python train.py --noise_aug=0.002 --n_mels=80 --hidden_act="relu" --shampoo_beta=0.95 --lr_schedule="wsd" --decay_fraction=0.3
Rows from block 11 of a small sound classifier, named by matrix and row number. Each number is 128 + 32 x the weight over its row's rms, rounded and kept within 0 to 255. All counts start at 0.
After each channel's rows are labels from the 100 clips, of 14976, where the channel reaches its highest value: "responds to" is what is common among them. Only what is clearly more common there than usual is listed. The data: struck, bounced, scraped and rolled objects made by modal synthesis.
# conv: pointwise conv (model.blocks.11.conv.weight, 256x256x1), inputs 0-85

conv.233 [ 76 167 145 142 139 129 110 110 104 168 136 151 186  99 181  54  96 135 182 188 138 123 121  70 138 104 134 173  88 137 141 106 102 139 130 135 202 103  98 150 157 176 105 189 119 100 138  58 104 112 108  94 140 113 153 121 144 136 129  83 153 126 113 151 144 137 104 147 109 139 194  93 135 172 127 141 149  58 110 155  91  96 128 104  91  77]
responds to: medium; action: repeated hits; round plate

conv.253 [105 134 155 165 148 140 109 128 160 131 158 166 187 121  88  60 111 127 141 104  87 125 134  60 122 110 185 201 106 132 148 138 117  92 122 109 104 113 135 122 112 125 133 115 146 114 143 123 118  96 238  76 137  93 132  95 105 163 106 140 112 139 156  82  93 153  89 147 126 142 126 136 129 138 153 196 132 142 154 121  89 121 168 168  97 148]
responds to: medium; bar

conv.242 [143 131 155 100 127 146 162 136  98 123 112  94 144 188 172 142 184  94  83 121  93 108 107  69  93 102  67 173 177 164 113 141 104 106 106 134 110  66 154 112 121  67 122  88 179 137 177 138 165 156  62 147 112 165 111 129 153  92 113 158 118 126 113 122 127 126 136 133 125 128 149 150 108 167 133 197 128  94  88 158 154 167 155 134  80 148]
responds to: small; one hit

conv.198 [150 127 135  94  84 110 124 106 136 103 173 149 193  87  85 126 148  96 140 127 146  97 126 165 130 136 132  88  86 124 133 186 154 116  72  98 137 101 114 114 146 131 124 130 124 144 119 109 118 151 154  91 129 164 127 154 151 128 122 203 157  83 119 106 137  89 150 154 146 127 145 135 190 133  98 158 149 111 165 191 113 146 138 143 214 125]
responds to: large; bar; ring

conv.129 [102 117 128  97 161 156  89 161 134 127 100 125 139 123  68  88 173 165 105  50  89 134 113  89 133 133 126 129 158 110 151 111 226 142 131 111 106 166 120 161 129 111 137 149 102 110 118 119  95 109 146 193  99 142  97 101  87  89 121 108 130  90 158  91  95 141 106 105  66 134 138 105 144 126 132 144  96  97 106 152  82 147  38  97 130 121]
responds to: repeated hits; steel-like damping

conv.12 [ 95 223 132  67 102 151 142 212 154 136 170  37 140 152  84 163  89 159 122 132 143 149  55  99 130 102 106 154  88 127 120 144  95 160 163 107  90 130 114 124  72 137 135 152 155 137 131  97 138  89 162 152 110 151 159 185  84 114 131 106  97 147  69 116 134 122 184  81 163 117 176  67 153 126 160 100 133 165 102 231 127  99  55 130  88 133]
responds to: bouncing; hard striker; shape: ring

conv.243 [106 138 144  62  60  97  99 153 131 133 135 168 127  99  70 183 141  87 125 164 117 122 107 107  91  71 111 153 101  89 155 152  85  93 115 107  87 112 141 124 115 102 122  86 134  79 115 102 123 158 121  78 156 122 148  31 106 124 115 175 150 114 174 156 186  92 110 144 134 140 160 166 177  94 134 138 137  93 119 113 149 130 114 109 146 156]
responds to: small; string; rubber-like damping

conv.156 [152 175 142 141 116 141 116 175  87 132 119 146  85 124 149 116 162 163 125 123  89 122 107 114  87 133  40  95 133 106 104 108 141 124 107 150  91 135 115 147  85  84 149 159 167 151 101 124 140  95 185 157 102 139 102 126 169 156 128 164  77 105 213 138 114 131  82 149  83 138 153 187 145  88  96 126  98 119 102 146 131 119  99 111 147 118]
responds to: round plate; large

conv.214 [151 129 121 139 122 121 104 147  65  78 147 140 127 150 224 113 166 221 146 148 122 125  49 135 162 103 104 147 121 128 126 103 125 148  83 153  99 142 103 108 125  94 100  98 116 128 116 154 149 104 207 176 139 110 179 113  94 131 150  93 102 195 157 106  81 148  89  77 222 140 145 187 145 107 144 122 154 116 120 129 127 104 196 138 104  63]
responds to: scraping

conv.254 [ 92 142 143 115 142 155 168 131 166 109 157 158 138 158 114 190 154 116 132 127 136 156 161 118 165 182 133 171 100 155 122 114 120 118 146 160  97 114 137 127 170 142 160 118  83 101 212 130 126 152 133 145 146 141 113  86 137 117 123  72 110 106 162 117 192  80 114  96 168 132 106 110 116 164 202 151 140 136 158 149 139 105 163 124 113  54]
responds to: bar; one hit

conv.208 [113 158 121  76  95 117 134  81 152 131 147  95  58 108   7  61 132 178 146 109 188 134  92 139 163 153 143  94  81  96 120 121  85 151 118  94  67 115 121  72 182 146 133 221 130 130 155 188 133 111 154 175 100 129 134 111  64 106 144 114 130 146  79  88 132 114 124 112 204 164 131 112 150 129  99 118 127 142 124 133  68 163 141 117 125  95]
responds to: scraping

conv.236 [148 149  88 115 148 112 126 118 170 145 171 153 115 106  90 147 160 124 115  98  71 138 138  91 151 141 124  94 117 103 104 126 130 121  88 167 134 103 128 182 112 101  91 124 112  93 137 177  94 145  63 108 137 109 124 117 109  51 122 132  62  70  84 147 106  84 144  79  76 125 166 146 156 144 113 109 144 130  45 164  92 144  88 102 133 118]
responds to: hard striker; bar

conv.173 [ 88 103  92 151 118  98 134 137  58 159  64 139 141 126 117 158 124  73 134 131 142 121 151 121 131 125 158 130  72 102 132  93  78 108 114 145 123 118 147 173 187 137 133 110 154 100 119 114 144 106  97 145 127 168 113 140  99 114  91 152 111 153 137 153 163 178 155  97 160 142 119 156 120  78 101  73  81 171  72 133 140 180 113  81  72 125]
responds to: large; one hit

conv.201 [ 54 155 135 143  97 124 106 129  83 139 124 155 174 147 146 160 178  82 145 126 156 130  90 133 155 138 132 145 160 154 149 214 146  74 172 114 146 119 108 146 105  89 129 133 169 119 176  77  88 105  73 168 146 119 142 134 190 138  66 102  77  72 143 143 130 162  95 118 128 137 121 155 137 155  99 146 151 128 107  71  89 110 138 124 131 167]
responds to: clamped rod; one hit

conv.2 [183 250  87 134 133 122 134 141  89 147 119   5  60 152  70  96 129 157  76 127 125 137 130 152 115  61  99 110 140 149 160 174 100 169 117 111  82  90 114  78 147 164 134 188 126 103 179 198 130 122 176 134  78 140 176 134 127 129 105 146  99 188  95  94 120 114 136 127 155  64  61 142 141  88  97  87  97 162 111 128  95  96 121 110  65  63]
responds to: scraping; clamped rod

conv.178 [109 157 110 114 118  45  82 148 118  85 141 138 154 121 114 157 139  84 139 141 109 132 167 151 128 113  90 158  89 150 112 125 165 136 114  86 143 143 128  59 151  93 151 187  96 133 113 132  94 144 121 121 114 113 181 173 124 114 140 152 170 109 174 169 105 199 135 170 112 176 173 159 137 204 106 105 111 123  66  93 212 168  89 160  97 128]
responds to: hard striker; large; ring

conv.42 [ 90 147 119  85 115 188  92 116 166 140 132 152 116 131  57 158 108 106 140  58 184 139 119 105 164 130 119 173 158 120 185 116 137 128 130  65 107 159  93  79 109  81 177 117 121  89  98 129  20  91 143 138 134 128 116 131  89 165 141 120 147 109 113 138 194 137 113 207 141 171 141 131 123 172 124 174 153 165 148 106 103 163 153 191 131 171]
responds to: hard striker; ring; shape: clamped rod

conv.217 [ 95 107 182 154  88 128 162 102  80 107 140 165 126 151  84 122  95 104 106 110 147 100 157 166 106 117  97 173 148 139 112 106 146 146 187 148  94 177 184 105 131 147 153 120 100 182 154 132  89 128 126 116 163 133 124 105 215 104 135 149 180 101  65  92 157 147  98  85 111 124  55 168 116 167 172 135 107 109 147 160  73  95 163 164  77 178]
responds to: medium; string; plastic-like damping

conv.137 [152 133 157 112 143 159 103 159 112 106 144 172  87 157 102 137 133 136  87 167 198 158 172 175 137 117  99 113 127 183 120  96  99 119  72  98 194 164 125 178 174 117 171 140 148 104 130  92 103 152 125  99 122 150 140 124 157 139 109  57 150 143 129  96 143  93 111  86  87 129 150 117 140 114 109 106 142  72 106 132 159 110  81 116 167  96]
responds to: bar; one hit

conv.163 [174 146 105 162 106 131 152 113 137 110 152 134 112 101 102 181 177 191 102 135 144 131 116 177  92 105 183 112 134 116 132  70 162 102 111 108  60  89 119 140 170 127 133 103 170 120 117  96 128 149 164  91  85 105  68 132 155 111 111 146 133 183 108 108 153 113 185 111 133 101 132 128  92  88 155 101 133  86 124  93 110 159  87  65  74  85]
responds to: repeated hits

conv.143 [150 109 124  80 121 148 159 116 120 140 163  96 170 122  24 161 162 148 148 135  80 146 151 100  87 145 165 103 147 114 148 122 106 145 112 128 146 115 149 135 156  90  70 142 139 159 156  98 124 123 126 149 161 129 137 173 151 129 114 145 193 166  96  60 157 143 109 124  86 103  80  92 109 106 147 132 184 212 152 241  79 125  74 130 131 131]
responds to: striker: soft; one hit

conv.134 [126 144 121 113 118 194  99 112 111 162 158 151 156 119  94 143 124 122  36 114 110  93 145  92  84 124 147  74 126 109 129 175  96 129 105 152 127 148 171 122  98 124  98 153  98  92 167  76 119 135 115 158 137  69 119 133 117 128 111 182 105 129 152 149 129 109 166   5  94 119  98 133 165 113 149 179 112 153 234 145  93 150 167  92 119 101]
responds to: small; bar; plastic-like damping

conv.206 [ 83 191 145 124 149 155 137 182 110 143 162  57 123 162 111 139  78 123 156 129 106 195 167 105 101 117 107 157 127  77 138 102 138 155 163  98  98 138 149 156 127 126 108 133  81 136 168 116  73 192  51 157 140 121 114 107  89 179 148 126  98 118  71 169 140 152 137  76 108 162 154 160 132 134  70 186 114 117 126 122 174 109 144 122  86 181]
responds to: one hit; round plate

conv.20 [ 49 128 127 177 122 127 137  99  96 121 125 134 117  72 135 144 130  99 102 178 158  97 104 212 134  97 183 130 169  62 147 161 105  96 156 182 117 169 128 111 172 113 146 133 113  63 124 145 187 156 132 150 134 167 139 117  97 112 150 121  98  90 118 206  64 177 140 119 103 152 106 129 121 155  95 143 149 135 135 129  81 110 106 132  79 142]
responds to: ring; plastic-like damping; action: one hit

conv.126 [110 120  75  81 131 168  98 145  90 209 129  84 165 147  89 133 163 110  90  97 112 107 162 158 132  73  85 120 130 140 178 163 113 121 124 113 175 142 101 146 168 153 115 110 153 124  47 129 113 103 156 144 153  89  76 101  80 163 108 129 124 145  48 133 158  77 188 181 127 152 137 140 153 137  97  95 143 115 191 159  97 159  99 115  69 126]
responds to: ring; one hit

conv.213 [ 96 126 113 107 101  94 106  82 150  62 187 113  90 108  83 136 135 119  70  82 156 177 177  62  65  94 110 110 130 115  73 172  91 134 100  99 123  79 120 118 146 129 106 100  99 106  98 142 159 149 108 144 121 150 126 156 140 145  96 110 101  84 116 143  17 136 123 194 112 176 132 144 131  89  64  89 121 117 212 135 173  97 128 128 129 155]
responds to: string; large; rubber-like damping

conv.26 [ 84  84 142 168 122 184 127 120 123 133 117 114 121 100  86 153 144 157 124 153 170 130 183 194 133  78 130 116 162 161 151 115 196 142 145 115 123 161 107  99 167 128 134 142 117 145 133 105 138 109 146 136  84 148 145 145 137 111 158 112  93 132 198 155 114 123 113  60 125 144  96 146 113 185 149 132  96 132 123 104  71  97 163 203 139 122]
responds to: repeated hits

conv.158 [187 129 122 157 144 137  74 145 131 114 120 196 150 142 255  78 101 104 141  99  93 142  99 140 110 135 100 146 137 106 129 117 205  73 107 125 151 158 136 175 137  97 119 169 101 152 109 143 124 151 244 145  84  76 144  62 170 102 146 145 106  77 196  97 100 106 142 127 240 130 117 116  94 122  99 133 151 131 136 102  80 114 130 120 191 147]
responds to: scraping; repeated hits

conv.231 [ 85 134 128 119 155 102 172 162  96 133 151  77  94 147 149 107 123 101 131 151 128 148 122  49 117 205  70 122 135  99 133 130 142 109 105 144 129  88 167 117 129 130 143  97  46 157 131 121 157  93 104 113  98 170 112 118 139 126 174 186 129 143 255 170 172 130 148 206 131 122 160 150 117 136 145 130 150 140 149 136  77  97 171 218 146 128]
responds to: hard striker

conv.32 [ 94 130 149  96 119  98 209  81 118 101  83  93  92 165  76 166 137  94 101 116 117 137  75 113  97 136 157 171 128 114  70 156 150 102 133 167 122  86 201 205 170 134 158 116 131 114 148 133 113 138 133 145 176  81  72 151 183 108 155 121 143  62 100 157 161 139 129 116 187 134 174 118 130 106 104 102 117 145 138 103 175 118 164 109  88  72]
responds to: one hit; clamped rod

conv.152 [156 201  94 117 162 156 121  95 119 130 119 126 100 160 144 141 151 116  87 123 189  96  29 160 132 101 105  97  99 138 137  95  91 138 101 138  53 110  66  82 153 115 109 171  99  95 128 174 108  23  99 141 136 115 151 119 149 147 142 146  81 123  82 159 115 117 140 127  88 119 155 150 126 114 143 104 184 147 152 140  84 140  92  99 155  73]
responds to: scraping; striker: soft

conv.203 [206  84 136 108 148  99  95 159 146 150 141  82 162 103  61 171 193 187 151 107 112 125 124 144  68 131  84  75 130  83 144 145 167 128 106 116  81 135 152 161 105 144 171 116  85 107 127  58 107 160 130 155 144 110 140 143  62 108 127 125 126 131 119  97 133 175 119  72  94 113 107 152 123 148  98 139  99 136 142 131  71 122  79 163 153 125]
responds to: repeated hits

conv.176 [104 114 161 133 123 150 193 160 137 153 111 165 136 120 130 114 139  85  68 117 105 170 149 118 113 103 147 148 126 129  75 161 142 123 169  79 165 116 123  89 148 142 135 127  93 141  70 136 140  98 153 117  88 127 143  95 107 193 150 185 132 148 166 149 110  75 129 126  97 124 108 128 156 161 183  70  69 117 105  97 163 130 148 171 184 120]
responds to: square plate; one hit

conv.160 [ 54 165 140 118 122 154 113 213 139 121 150 141 127 138 141 186 123  71 152 154 149 131 120 145  81 139  95  86 132 102 181 121  89  98 130  93 146 137  57 130 168  83 159 186 153  98  68 118 110 139  95 155 140  92 107 171 137  82 111 126 179  88 100 104 142 127 118 115 169 154 135 132 142 126 153 151 133 129  78 177 147 133 164 103  64 102]
responds to: one hit; round plate

conv.45 [103 183 106 163 118 106 130 107 155 135  99  73 152 112 116  97  55 152  96 131 111 105 155  96 136 129 119 138  84 134  85 162 149 125 143 128 114 109  99  97 113 115 165 116 206 100 117 110 151 140 146  82 131  74 153 104 173 151 134 140 151 188 110  66 138 143 155  86 180  93 125 101 129 132 150 152 136 129  66 140  86 160  78 164 162  82]
responds to: bouncing; repeated hits

conv.11 [138 102 166  77 149 108 174  99  83 169 119  46 182 106  62 158  87 160 152 112  84 149  87 112  97 153  96 119 105 155 108 102 122  71 133 118 168 138 141 185 112 130  79 143 213  89 123 107 148 132  94 147 113 136 169  88 169 102  98 139 105 195  69 108 155  85 110 120 134 120 206 102 102 125  98 195 187 133  98 162 127 113 126 108 198 156]
responds to: repeated hits

conv.8 [200 141 151  95 126 111 114  80 104 167 138  57 162 107  42 114 126 174 131 132 139 119 111 131 132 145 135 119 127 167 134  84 125 134 173 119 154 188 133 105 104 118 152 124 197 123 137 155 128 151 121 184 171 128 118 130 132 142 119  84 185 126 143 111 108 158 170  97 151 127 153 113 176 140 159 157 157 120 145 213  87 123 103 178 175 141]
responds to: repeated hits; bar

conv.227 [167  43 143 161 151 118 117 101  78 133 156 141 113 121 104 197 139 154 121  53 128 137 133 179 101 100 133 115 125 115 124 102 140  94 114 165 152 110 137 162 150 138 108 124 118 114 169 172 100 161 110 128 200  77 100 147 152 118 123 140  56  90 144 115 150 126 124 112 102  89 127 121 125  72 101 146 125 115  99  79  52  81 116  88 172 128]
responds to: rolling; medium; bar

conv.166 [127 125 127 114 195 150 116 164 154 171 113 153 160 161 184  97 116 207 149 111 143 181 119 114 185  80 110  98 105 104  91 126 102 149 156 103 111 126 105 110 209 105  92  74 114  79 160 137 141  95 155 163 148 151 173  65 126 210 143 148 155 119  80 164 162 142 183  87 154 140 138 189 109  75  49 112 143  95 122 143  90 126  61  95 110 103]
responds to: one hit; closed tube

conv.147 [ 89  81 114  90 119 147 160 119 143 136 130 163 149  96 124 111 100 113 123 142 141 148 111 149  44  94 137 125 122 210 133 121 132 111 119  90 112  80 144 160 122 125 104 146 150 118 124  87 105 146 114 126 108 190  85 111 163  84 100 106 161 136 138 133 124 141 164 189 100 167 101 145 192 160 124 154 127 152 160 136 163 137 125 143  94 129]
responds to: striker: soft; string; one hit

conv.37 [136 153 120 159  58 119  67 159  95  58 125 165 146 115  10  79  89 157 145 152  93 143 184 169 146 142 128 161 179  99 116 121 187 140 167  92 131 106  98 136 119 136 145 144 144 160 108 124 117 153 139  91 103 114 117 152 153 107  94 148  95 121  86 104 136 144 131 115 127 125 131 109  65 158 122 117 145 107 149 144  77  97 115 124 182 139]
responds to: repeated hits; plastic-like damping

conv.172 [236 141 101 110  84 140 138 151 165 123 127  81 112 154  78 171 153 169 117 121 149 116  79 223 145  58 137 114 157 181 117 101 141 199 125 156 117 158  98 126 155 142 128 152 149 139 176 154 159  52 117 175 106 114  81 167 104 111 143 108 125 146 131  92 148 104 154  70 151 126 101 143 140 146 114 188 151 110 115 164 147  96  70 149 104  81]
responds to: scraping

conv.195 [109 161 118 121 121 168 152 123  84 133 142 113 185 108 141 120 108 104  79 143  93 150 153 118 141 132 172 160 205  68 106  85  97 118 102 126 150 130  84 177 140 134 122  72 143 156 202 127 173 123 152 145 138 140 139 175 151  78 117 146 119 141 115 135  70 117 149 151 102 177 112 150 129 126  90 129  95 120 157 110  49 107 135 100  98 107]
responds to: medium; bar

conv.221 [125 199 115  53 135 123  70 151 126 131  79 128  90 121 138 170  93  71 173 114  74 208 167 151 100  99  76 121 155 121 145 119  99 147 106 127 109 127 147 168 147 162 100 154 129 141 103 124  76 164 140 185 117 106 104  97 108  98 131  95 186 136  88 128  94 140 113  92 154 125 100 126 176 143 106  99 143 109 168 168 138 121 113 116 105 153]
responds to: bar; medium

conv.225 [131  87 108 139  94 141 154  89 182  88  95 177 111 120 169 150 127 167 148 109 138 130 199 141  75 146 182 152 139 174 116 127 118  90 136 118 100 109  97 181 165 118 139 147 175  86 103 143 142 142  95 112 136  67 168 169 144 114 118 119  97  87 140  84 122 143 136 133  86 128  95 114 125 117 103 171 108 106 101 138 118 124 124 104 141 104]
responds to: ring; one hit

conv.149 [ 65 136 163  88 162 107 132 129 128 109 104 133 147 130  87  94 190  81 121 145 130 133 163 126  96 110 209 170 130 182 101 176 153 128 111  97 153  88 184 160 105  99  86 101 173 117 111 158  62 135 142 126 149 139 138 141 101 137 142 134 179 109 144 103 179  89  97  96 126 113  94 103  82 126 123 149 153 119 149 159 145 112  77 133 193 117]
responds to: clamped rod; large

conv.24 [ 89 115  68  89 149 110 106  91 113 165  81 125 123 146 148  57 182 118 181 176 148 182 139 106 135 129  98 107 150 144 142 106 175  97 108 144 151 126 109 112  79 173  71 129  96  87 144  76 143  98 192  99  91 132 154 101 157 105 154 153 136 200 194 156  91 121 119 100 162 146  99 168  93 124 139 139 158 102 134  83 129 157 173  50 124 132]
responds to: rolling; striker: soft

conv.223 [129  93 146  65 139 112 151 102  98 135  83 178 126 130  77  88  99 139  81 147 135 166 137 117 146 151 114 130 158 134 145 114  90 142 153 114  94 122 155 136 124 147  79 102 150 120 135 111  83 123  99 148 101 126  91 101 160 133 144  90  59  58 125 134 132 135 143  83 112 153 183 115 107  37 110 100 124 132  96 140 115 101  92  87 119  90]
responds to: bouncing; reverberation; text has "room"; text has "reverberant"

conv.205 [162 235 100  99 130 122  99  81 119 137 152  60  89 119 163  47 107 159 150 100 123 105 103 119 102 100 107 139 135 127 120 151  74 124 134 148  80 104  92 126 171 130  63  92 147 151 154  76 129 151 164 112 162 124 150 179 158 137 141 154  99 134 125 108 154 125 113 132  63 114 171 108 159  34 135 154  94 172  94 118 162 146 118 147 118  78]
responds to: bouncing; hard striker; string

conv.209 [172 172  97 120  93  73 132 167 143 159 116  97 102 135  92 138 105 144 126  75 163  78  97 107  70 107 107 163 138 118 155  95 191 155 116 150 153 106 151  77 111  83 126  89 108 133 130 150 126 118 150 154  88  93 193 173 108 156 138  88 157  54 128 140  93 133  97 110 251 131  94  86 122 229 122 189  97 138 127 205 129 112 129 111 144 142]
responds to: scraping

conv.127 [ 68 176 140  67 127 131  82 157 142  90  78 183 114 154  57 150 155 117 153 128 143  80 109 108 143 137 122  85 127 117 134  79  86 126 125 112 141 110 146  58 116 177 127 117  73 133 126 142 132 182 197 160 109 171  76 124 160 116 105  92  67 140 113 174 173 144 118  87  98 103 127  83 124 173 113  92  67 154 124 169  87 116 124 150 170  66]
responds to: hard striker; round plate

conv.210 [ 88 202 100 140 154  99 169 156  94 135 160 177  96 101  16  77  89 126 124 155 148 115 120  92  99 118  76 187 141 122 145 161 114  54 164 111  97 114 143 113 130 110 120 145  91 117  79 143 114  82 255 167 110 150 170 161  97 130 121 125 124 128  98 145 100 164 152 128 232 141 176 133 150 128  84 127 107 124 144 143 155 109 120 157 126  96]
responds to: hard striker; medium; scraping